Weights of a small image diffusion model.
Model: 48-pixel images, arch unet, norm groupnorm, activation silu, widths [48, 96, 192].
Training: adamw at rate 0.0019, 7400 steps, batches of 384.
Rows from block 7 of a small image diffusion model, named by matrix and row number. Rows with one number belong to one channel. Each number is 128 + 32 x the weight over its row's rms, rounded and kept within 0 to 255. All counts start at 0. Numbers have three digits each.
After each channel's rows are labels from the 100 images, of 14848 (inputs lightly noised), where the channel reaches its highest value: "strongest on" is what is common among them. Only what is clearly more common there than usual is listed. The data: larger renderings of crowded toy scenes. In brackets: how many of the 100.
# convs0: first 3x3 conv (model.mid.0.convs.0.weight, 192x192x3x3, each kernel summed), inputs 0-95
# convs1: second 3x3 conv (model.mid.0.convs.1.weight, 192x192x3x3, transposed, each kernel summed), outputs 0-95

convs0.114:076132095107119103114128109078115092088082088044119068108130091099127118111073117120124113121089120119145106087091102090084104103127120142096095106087151090137106056128102092140091114146136113097075135093142120092116083103171066135103099111091141120151134116127133056162026140143087125138
convs1.114:149122173151155146068136176180136079157153158195144152137119137113130103116162133162167161142118064143115132113110131132130175144117124000148152136132168139147157176140146121113111099100083138119121069135121169176156141123145150096144147113125075147082124146102065135152164099100140107149
strongest on: its colour: purple (26)

convs0.6:118154210154077159120151169160127157182159126136112112121113145084120162135114148145160103123170088092107165175138134127134110207147141081115165120172160139156099124131119075138146152170102154127047097146131139151159137109123179153081152163105123128150148110170014067088179078140098125151
convs1.6:122058086141189130127130162138119129097121140147084138130126138129139095114160129120155147151112133113143125108119153182091124128117124000067131110068144090090142154138150051124124084092115137113140133105128109091082107094119053116129109111097060113121154124118149119121120139126135119083
strongest on: light from behind the camera (49); umbrella (39); largest object: umbrella (32); its colour: white (31)

convs0.164:098078116109099110061092041105122141085098098116082131117144127141091101081085120101143096091104149126130115119104105120120113126104116115102095079148134103077121153104118119111117132119078141115104032124127100110094117050114147092114124086084075111117141117091066100135181107136088122079
convs1.164:148114120145128146106149164133149099158131165107183097124120128161152120170130117120123145148105089116132149045108091122146158104132096016155132158079130113140136087120144140112127172126162101092139223114117166123225153178129096174140118120197159132141132160119102148123074130117103126203
strongest on: count: two (42)

convs0.185:115145150148118129159069174157082125162171112147104127147109152112106169079065111122112146116145132113108172146142140141129121142133110164112118112164095120117159161102132113148155111152055126135114058152087053150103154067101147120127143144030099131147150089135041116120164121116166171104
convs1.185:108068093123126122124116140111110112122056113148105107150153158140135079167156140125145076119113121126136113056143139127119140181091134005092117101062152086106101130112140127130107162125122102110108118094116154102140106135132111118121126118183079118138151159175122129150173112143129133132
strongest on: count: two (42)

convs0.36:096108095127114115089116119104113120075142076077111083120156110148110111067082105099145116097082101126164123058090103099148111110107140138127088098096159074105101124100086131113103095135101104084072075117083106064105099076143060116132078089095099119154139119102098066175058110097081096088
convs1.36:178108138164165132172138169101156080177072134099122143132085149116114118145126127129151078115112106155142148090110105152129154150144082044113158128121153161183152099101159142153100150098125139112152176155104204174212156165071144119089152150195146132084104133144067129081127121082121125217
strongest on: count: two (54)

convs0.120:105164121103033141126071155148167169126169064104180093158135117149140101161090153152127171122115131157150172083126123113153143177137148151117117085135108121186125116146129154131157113167072105100130202120076105132207129182176118137099127129171201126157150120129168100162066153147110083179
convs1.120:112123108136151087114135135118067086114082155135084124082123133096113100096142119131157107119130137119138105136118151184126125124130111000141156116121171138116140140109134073145088136108120154152133086134125120122104116067161098089156125140061071144147138090142065100138149107102128156086
strongest on: its colour: blue (34)

convs0.190:127144147124148143165094115136126098162147095055128129102137123140135138119123123128121120096157146099134095161102152101101120147092105067119116081122101089153055113108112097079097122091059056100064121108102079140169108145049049089096117156099072123150117129175109066113067065108091105122
convs1.190:096085076097126069125061166114098131156050136124077105129067128117136105141115149139110094132101082132124097126142123141127115136126113061100117130029092111083108081086118164146124167151140146124105174133089128094149104109124136128136115137148104115134159126068100130134076116126161136132
strongest on: count: two (51)

convs0.177:140138130121112140093113091068109112166105137163128108098177146092109093140139097109097073154146092096102141159181134093092126174117122217074091028133147141067107131104089052135130106140061152103140106141100068120112140118114146100152130122037109125141090136135167130143118113118135140096
convs1.177:110104144123133113124126139151112131105110084093101134167061101136132172116114159131151168104132149173113151138100143139180136126137142058099168127108073094152140132086151152131117125065133106137079113100064150133155103114145097138087108140205112139091121117093036100108165109134100094103
strongest on: its colour: purple (29)

convs0.8:129059191134107149040129174105107146094116152103098121116100118106086117067109108097147108097113125100116134106085106143118096097125097043093108167138157082128144131108110173126124159125180163129088040114166058111101148072133157142126129107035102097127146123132071111135177145179102119091
convs1.8:124200123132113115188164166164137070122173157159155129127167115119150154130102148133106159105130108129098153147139146125119119144140130244041147099150126161138085173146169086111113043123155117120159138127126214166153106175127108132145158113202127137116137161135146124156154104104143089163
strongest on: light from behind the scene (52)

convs0.58:114095146130099134026130136121148151138137112188099122169131165161129121137089128087143077096110107178115127148153129050189123172110150037175085130178108145108052183082153184098139123121154128120147082128072090091114142085158146176128120098175141124151135120125064142152201090106110128141
convs1.58:128111101133155131156161144121135129100065138054121099104122102137123050095121131104162128099108144129147131055102101199145148084131087044152172194060172104139137057125125147172051139106139176122145109082164156117154088102148056115129126105100091133103161144105125076118066135118104114117
strongest on: umbrella (33); its colour: white (28)

convs0.80:111111141142138141176093171147116211167173083115085170194085158184156160121090144135123109127138187225094103127115124126236149115114124019108118074159126145174124133095145190085164134160131133111133148138117098143174106146111155182105134166193145120130132140144103130093149135095137163179
convs1.80:117124095088104098155170142102145109040130148141149105079182101142099086088111097071154115076091095106120113104123116157126110121118119051096114183093194096118085135134150103147058135096156131154137081115163151119083133100144081090134134105069112149133156074151144105133114110138134117072
strongest on: its colour: white (28)

convs0.173:067133150125097129108090183157105189193188084119132095160115135163153115096046139140111153112147121184113170126133131100166132151117155058164150110177093145170122125142136149145164149186136154102111135131093080143152119057189165145148142149078140127158165142096041092114123131167144156118
convs1.173:140098097125136129143138172110097094104065142123088107115142169107089092125147095087171074086093129096120106072122131139104115135103097010100112115080170097106122127105140076154091131078126118145146103125112136120136108133133076096097120107153096113112147100173085111156129092085110117149
strongest on: umbrella (30)

convs0.176:120164141105101136169125123139131082111160098118116125099128114094115161118119128139123116107121127073106116140124126098000087129110088188000084023107138136118128133133116050107149090123020105123139157133109144128163146154092114024121118159166136147118151089136153134156123124116125116164
convs1.176:126096124128150112109118140112126154179059145151102112166128130131140084136132126115144098104131108171129113119155127153159144130118166005111169122137137108159129129093182137128109139136149145133125092114110079138126098099166142149140159120129114118167129149104024133083181122122129177108
strongest on: count: two (53)

convs0.139:115152134082084131135141073092116100128134108131119104107157131109117095162141149154115122130160161078132147149161157116056129195133132231065160034124154120129104104117120073111114099128066130107142122116119101125115117126110111029153126130067083138155135089170169108151081119103105128112
convs1.139:118137115138173103052095190129131128122117135126140103136124108130143162128093119144136175151110108201115119105095103127179149092130149000162098182122116079116129122101124177136129162133148118134101178121069098102121101130153121191125116132165196112148137164073037131132127137150138140143
strongest on: its colour: blue (25)

convs0.106:109090106128135115097102088090122110134130085042134082104170102126150112112104118142160125112126128121186104096106131147090129144120121164096147068086151087123075094109102088093106107115088110075074123133103066100173095126131040091110094116139082142164137138098102058165035099101088103122
convs1.106:124136128134092158096072136166162146109150139132124168164133176137128188142171133122141114145130101129125153178104126106192093107163157053166119112127087147122190152162131157144152150166137122117105110149121065101062147127129131162149106140123184123116112113162137149094166184149130133139
strongest on: count: two (45)

convs0.149:095099131143086091049100120097108164123178105137102082114132130128114107101084121076138099104111114131146156134127130094147130160130147119138067108170148110088113156112141083088137148145144132111117037151140094107104145042170128136130113088109131121134142125077105113158188112169106118094
convs1.149:161127154167161188131133130160140117129066117078127147140142142152135101138157137149164117114117154125134109083100124131126151103107094000126156102095127133145147123092148105110079121135075091105136121123120177163157105151115062150137125127159115141112122120152046101119136112091104108159
strongest on: its colour: purple (28)

convs0.57:142099175164151164066154110072151150112104121115105142172148160188167106152153123118136115150091131195101090023114126127192135085095129097126103105110149120140128090119128184077138140122146134061146170111141080093148117138133152136120132080160130068120114142124165128123102183123104132160
convs1.57:137180132119100083170135115152127126093131126137116107113128084086089121074047105084148164053115111141084143172119094140161131109146128125117142157189140142152099158094135146155087096129127148176132060134110142159107138082119124112129115115095139149114145097123094107132145068087111097067
strongest on: white object (60); its colour: white (38)

convs0.50:181168172194187165132102115165170081163137165126162145130154148131183138146174119093116110172149100086129151153141143101084126112130126214102112054100127132097105084140093043093119064133071120113098135123133128116120157150042143091093141129109090106102074136129098138161132125108168113099
convs1.50:117105112080129144075160139123130181126087125178101117146157101143118122132088133135159170068114146157125094102110100115184150116123123005129133139105113079152105142076152200141102183114138117119131125075114091139109097107154111122171112137155150128138172150104094105102124104141082149130
strongest on: its colour: red (29)

convs0.63:123091140138102143122122166094143187136114104090135125142123139147141142159133134146149116132102137167112088098073117137180135123094130102114066091114125125164148127135145215131166172136146118093140206147134108118202133175156118212097117142203200132145135118147121118097101190127115111195
convs1.63:115155105129124099147151100154101061095114140165116124096131105062117094097137144094166173127131130105108116152140157147118140119133147020120147139146167151144116162133136040149088101114081141170132070140157153126110125080132093033127148106058052141128148105148112112134151083123144121067
strongest on: umbrella (34)

convs0.125:126141117141134151153076097131146106125107093127123140115155143129121135130141129117106108132115140068139110126115131068057109115104103196067086016119121119086109115121098098058111101122000094090117127118099126100109144116049106051096115111093074130120102115154135137155114130092130129123
convs1.125:117123110086103094079127164116097134145126163114152064118136087126134129128077119113132134108132102151137131099112091147168157124132127000154131201114141077149099109103139156183128163140196140129107184098112086119137104127175144134161141147151193109158154150100068114152099123164111146137
strongest on: light from the left (51)

convs0.7:146127215143097183141167170168140178192169194160160134118085131075143138137171130155151154135210096061142167192122136155110161180151146169064131147158130121132111175146123087093153105140094152137072091168157131186141165119050173126107173171083063145127145124143004107107191107137151099145
convs1.7:125108112159183143112104113125138136097079107100097137149143148159152139120128152104132105113094135146130120099119149127124103111120114000069119119070131070132116122112151095142104161114122127093105109120097101065087104092132090104115088122081088096134130139143117064127143111117106123102
strongest on: light from behind the camera (55)

convs0.158:113086098133129119076112048054121126063109097113108095096158131148104067128133114111124072118091119123162089073105096092121132131113087207100073060107140114107129126086117098067120153139085123087139089164133142094101127120124108081156086110109122131135132125113136115158124142081092142125
convs1.158:123099159146142143070119183177132134144127134069145114116121095134140155109092113111144164114132115105096148108079107122132147103110115000134129150152160094125131112137124144125121127114140107097101198079114138141160141103140091131113133129147152156138139122095069104168095113144093090108
strongest on: its colour: blue (28)

convs0.65:106086130129116144093181102121155107114059077165111146131115143118127102184137145086169083095079101115166083099123117083155146146097142109095099087128071164138080153083177150087111111078046118095164150119066153107156126151109126125072113137239168112136141145136060181172159122134088100164
convs1.65:109147128149144153110107133135109146085110122048128078136141099132123087089092125120131146134132142119145143091105114147107142091123123000145137146123181097124122118127123120121096134155126157106112095116124094097094131079138063126145120114054131112144140142106084077158104149136118125078
strongest on: light from behind the scene (73)

convs0.184:136147104111121160186096140157131103164078160096179121137121116102127120123126120145102141123159074080154125103101090124105157142121111214117125167112073098150131087146093139135136133141019114119076169118100161131186143176043139107081148163105125146141142178128072107098079126111153105150
convs1.184:131086098135117127090083109098092139119138101136087101105089134125105129100138117106118084108105143122132155126121154146113120158103142000085134046143149086138117159099143096104120109116156115098116117112055082134094119088137090104155125120112089098146143094144069104126173109139079125062
strongest on: its colour: black (25)

convs0.5:129132223145111145134180196147100121169171163145105151117093143102120183104127118140150135127188128086102159220113157180154100133165119145113176124127157117160140153111125064147116107133152151152067084145198093142132145079136174137132142181093099135135153076151012085108171118133142160152
convs1.5:136119100153183162111137126140159139094062084136121114146190171141155108157161147116169139102103124133124118093154146104094134160117138000045107122080151093139097175136173111090110128106048129099148120139094168105121148130089075115090110099110088133109161151120146114148133100129148089102
strongest on: its colour: white (28)

convs0.9:112099154064076094110109088061076138089187123123095150133117079140102096086141144174106140126112173109100126100105139186069166182122138122015110146114155109135198145147127042068124193125168167149100110144205147154125133120114153074173147143083090118137149113153078125090181142114138128120
convs1.9:134143103165138166154190100157158139119104163056110098123151160122144149147090117121168140116116107104128148138115110078131084103145140000086106115125125142121117131139200143151137129146124118122118120150092132109093161107112119165098135137119124170139128145093097081138108108141130122139
strongest on: light from behind the camera (49)

convs0.14:097093073119150116098074131101117159101133070032131075100165096151128092113080110124143089106103117129154112094113120113130121110115118186173093089091143067128098059106110146122090112135131111080075149095105075096154085123122030115114092116150125133144118132099114077151005117097108118131
convs1.14:114097165156096158102069126138160139115128099126119159175131172141126168157125115075116053120129109103126139143162132079167102128111106181144120075125126136141114096114093121119117133164125105115084153111147060113104147112129134204116161154172222091143103124190148103123181154131147141191
strongest on: count: two (42)

convs0.143:100133086102080086128052143129113026131114109165139129163170135113096134096074122132096094128077119175120121081152091146196104110151142110152100144133111148167142131127136123165136120157088171162159151142077077098139100126184182187138123137097143096172143092064139159172120138157122118101
convs1.143:107111148134138169102158102123141158097142097071099091074120114125118088131147126100143141096146165103138160143100153155061111158101120000069147091165188132110098149123169113117117115155122095087135105136120162158133152109116037070124141108110095165126145113154087084143141103126084139070
strongest on: light from behind the scene (50); its colour: black (30)

convs0.77:100086094082081101173057149141092155084172166127120194167082096116096144095141123123123150154109171141121096123090091205168141088139112148055111161089109122107193141146131151101145132137193133176116139131212117123105124148110143111150116140110144126097156077122127157133152163156162134096
convs1.77:154132135136149175096146108112165168098119084099130091114176148146139088161128125123153115095111157109157142104145138082115129168098119000101096111144189083143068145097174188096132134120070102079147100158115146125168180116075086124106130099103102146165145140142143097161106098084123104121
strongest on: count: six (50)

convs0.172:104127144140101099115145159091108118123151095152157100104143116094096125094087117102154098073130098102145159135123132159156137171126156108140114167126118099156079166054078115159062156123121082106082074107012091090096103143057110163120089121048117133141153112125095064128148061117081083094
convs1.172:131066102165127107120091113150116105099122175072049152166060156163116076133133139113119155139100140138104140105114166145125115130126092000088114073110136132086148111142161135148140106129141117136153117110124169151148116088155124097144163115180043116101133134150094094069163136068130124157
strongest on: its colour: red (30)

convs0.89:109122096117060128141031189161131239140210078116148147192084123134135147137100154140129141156126171198125125156131137140209172142135135034064096108169113138145126150140144168076177111161155135127131126143152106153181149164119144149114134153160162137132141100120130131124156137140157130150
convs1.89:106089081110142136154172152127129105073093168126090120066162126127126089120137128130156105116101110089154102091109134145122078088125099000096125152072164107098099111127152108137108147093137142141122085118148143094119101060142084044141116127061049122156132120169134102130119109109111132082
strongest on: its colour: teal (33)

convs0.85:098097123113107112122139148122091133142129187113074122146059116097087141072103108119129119106141138133129124166122131149131124118122105000123113135135102119080135102154130175171075130113148141179074069127184110156083140059111149115124166131056066126135128126124029112096143136167151186093
convs1.85:154113123120111176130137165128170151065199081220172150121205132160128147162151149116147132125102138134137129097124129105080127143125126226076112112115149081144127176113150081065166068151121109082187116116114146122132122190078085109139109101155167133132158092132197155140096131094120085130
strongest on: its colour: black (30)

convs0.64:131113142127116144119190079161169075134076108155144157126125116111173117181145138092153098115074063122149080099114096115161134087111136158112097071071054181144126104074139091116110111110077122106137131095108189109144161179114147097078105151216155115125146139081052194160123167158132117118
convs1.64:132125123144141141113109127093111155072090094070121087127157124126113087111106126111125125115117148117166157082109119105096126113124103000109136138126183086112079128114127170109106137136088138085136100139088086091127137073113068120141106092061124116144144137129095081156102119127097115094
strongest on: light from behind the scene (51); trophy (30)

convs0.174:118126203136149187153132102137141143096103167120109159108144148147122161063159118136151145131145143089126112131079130130077105108112095231043101040113132091081124168124106105081148101104044112089086052114138101099117139124118106053098097116098096095116140115146151085164146155112089086085
convs1.174:126169088107085073155090171129129088173144126140159099159140130124137155157088131129087091096102068142099154141153126128146143184143135080095151145166106154171101147098167108139137128120151120132128134117067181154182108160150112152135125137196170111139130141102053141108131096122134129182
strongest on: its colour: red (25)

convs0.51:161170157179126140096126114153180059118092131099191162126118105105191099210156157123157143192138093127119126095111138105166160139156172140119152071119085156170075104119149137076120113128138122099138211125091141089154114198160118171089114112200193113129121131157052131186096145112130080145
convs1.51:120108139132182108140129133091094176125045116065078051125118128109125079094081095123148114099098135125143150123122115159149140129116094000131115152102160111097096094093102194168099153099085154132121091146133077137139158058131064129101110126061109115110145126105112072133079095120126138106
strongest on: its colour: black (25)

convs0.134:116160096128101097148126062084095097095105107149126139109148115098131105107134105094094124135073122078138119039105103105122149121110137255077084119145117109102125150086093113106113115100101090101155082148065087094051089130052126167150107100057111106143132144132226106153115089119105087091
convs1.134:125103150151108135075096074142128124095120104051091098152072121119089118116087125118148152098155154135142164145130145146126110136124111000131148110135123108127131103104151169143109141163085138127086152109098105135148159068113104129123149136128133146130141118100060055115137127111096126119
strongest on: count: six (48)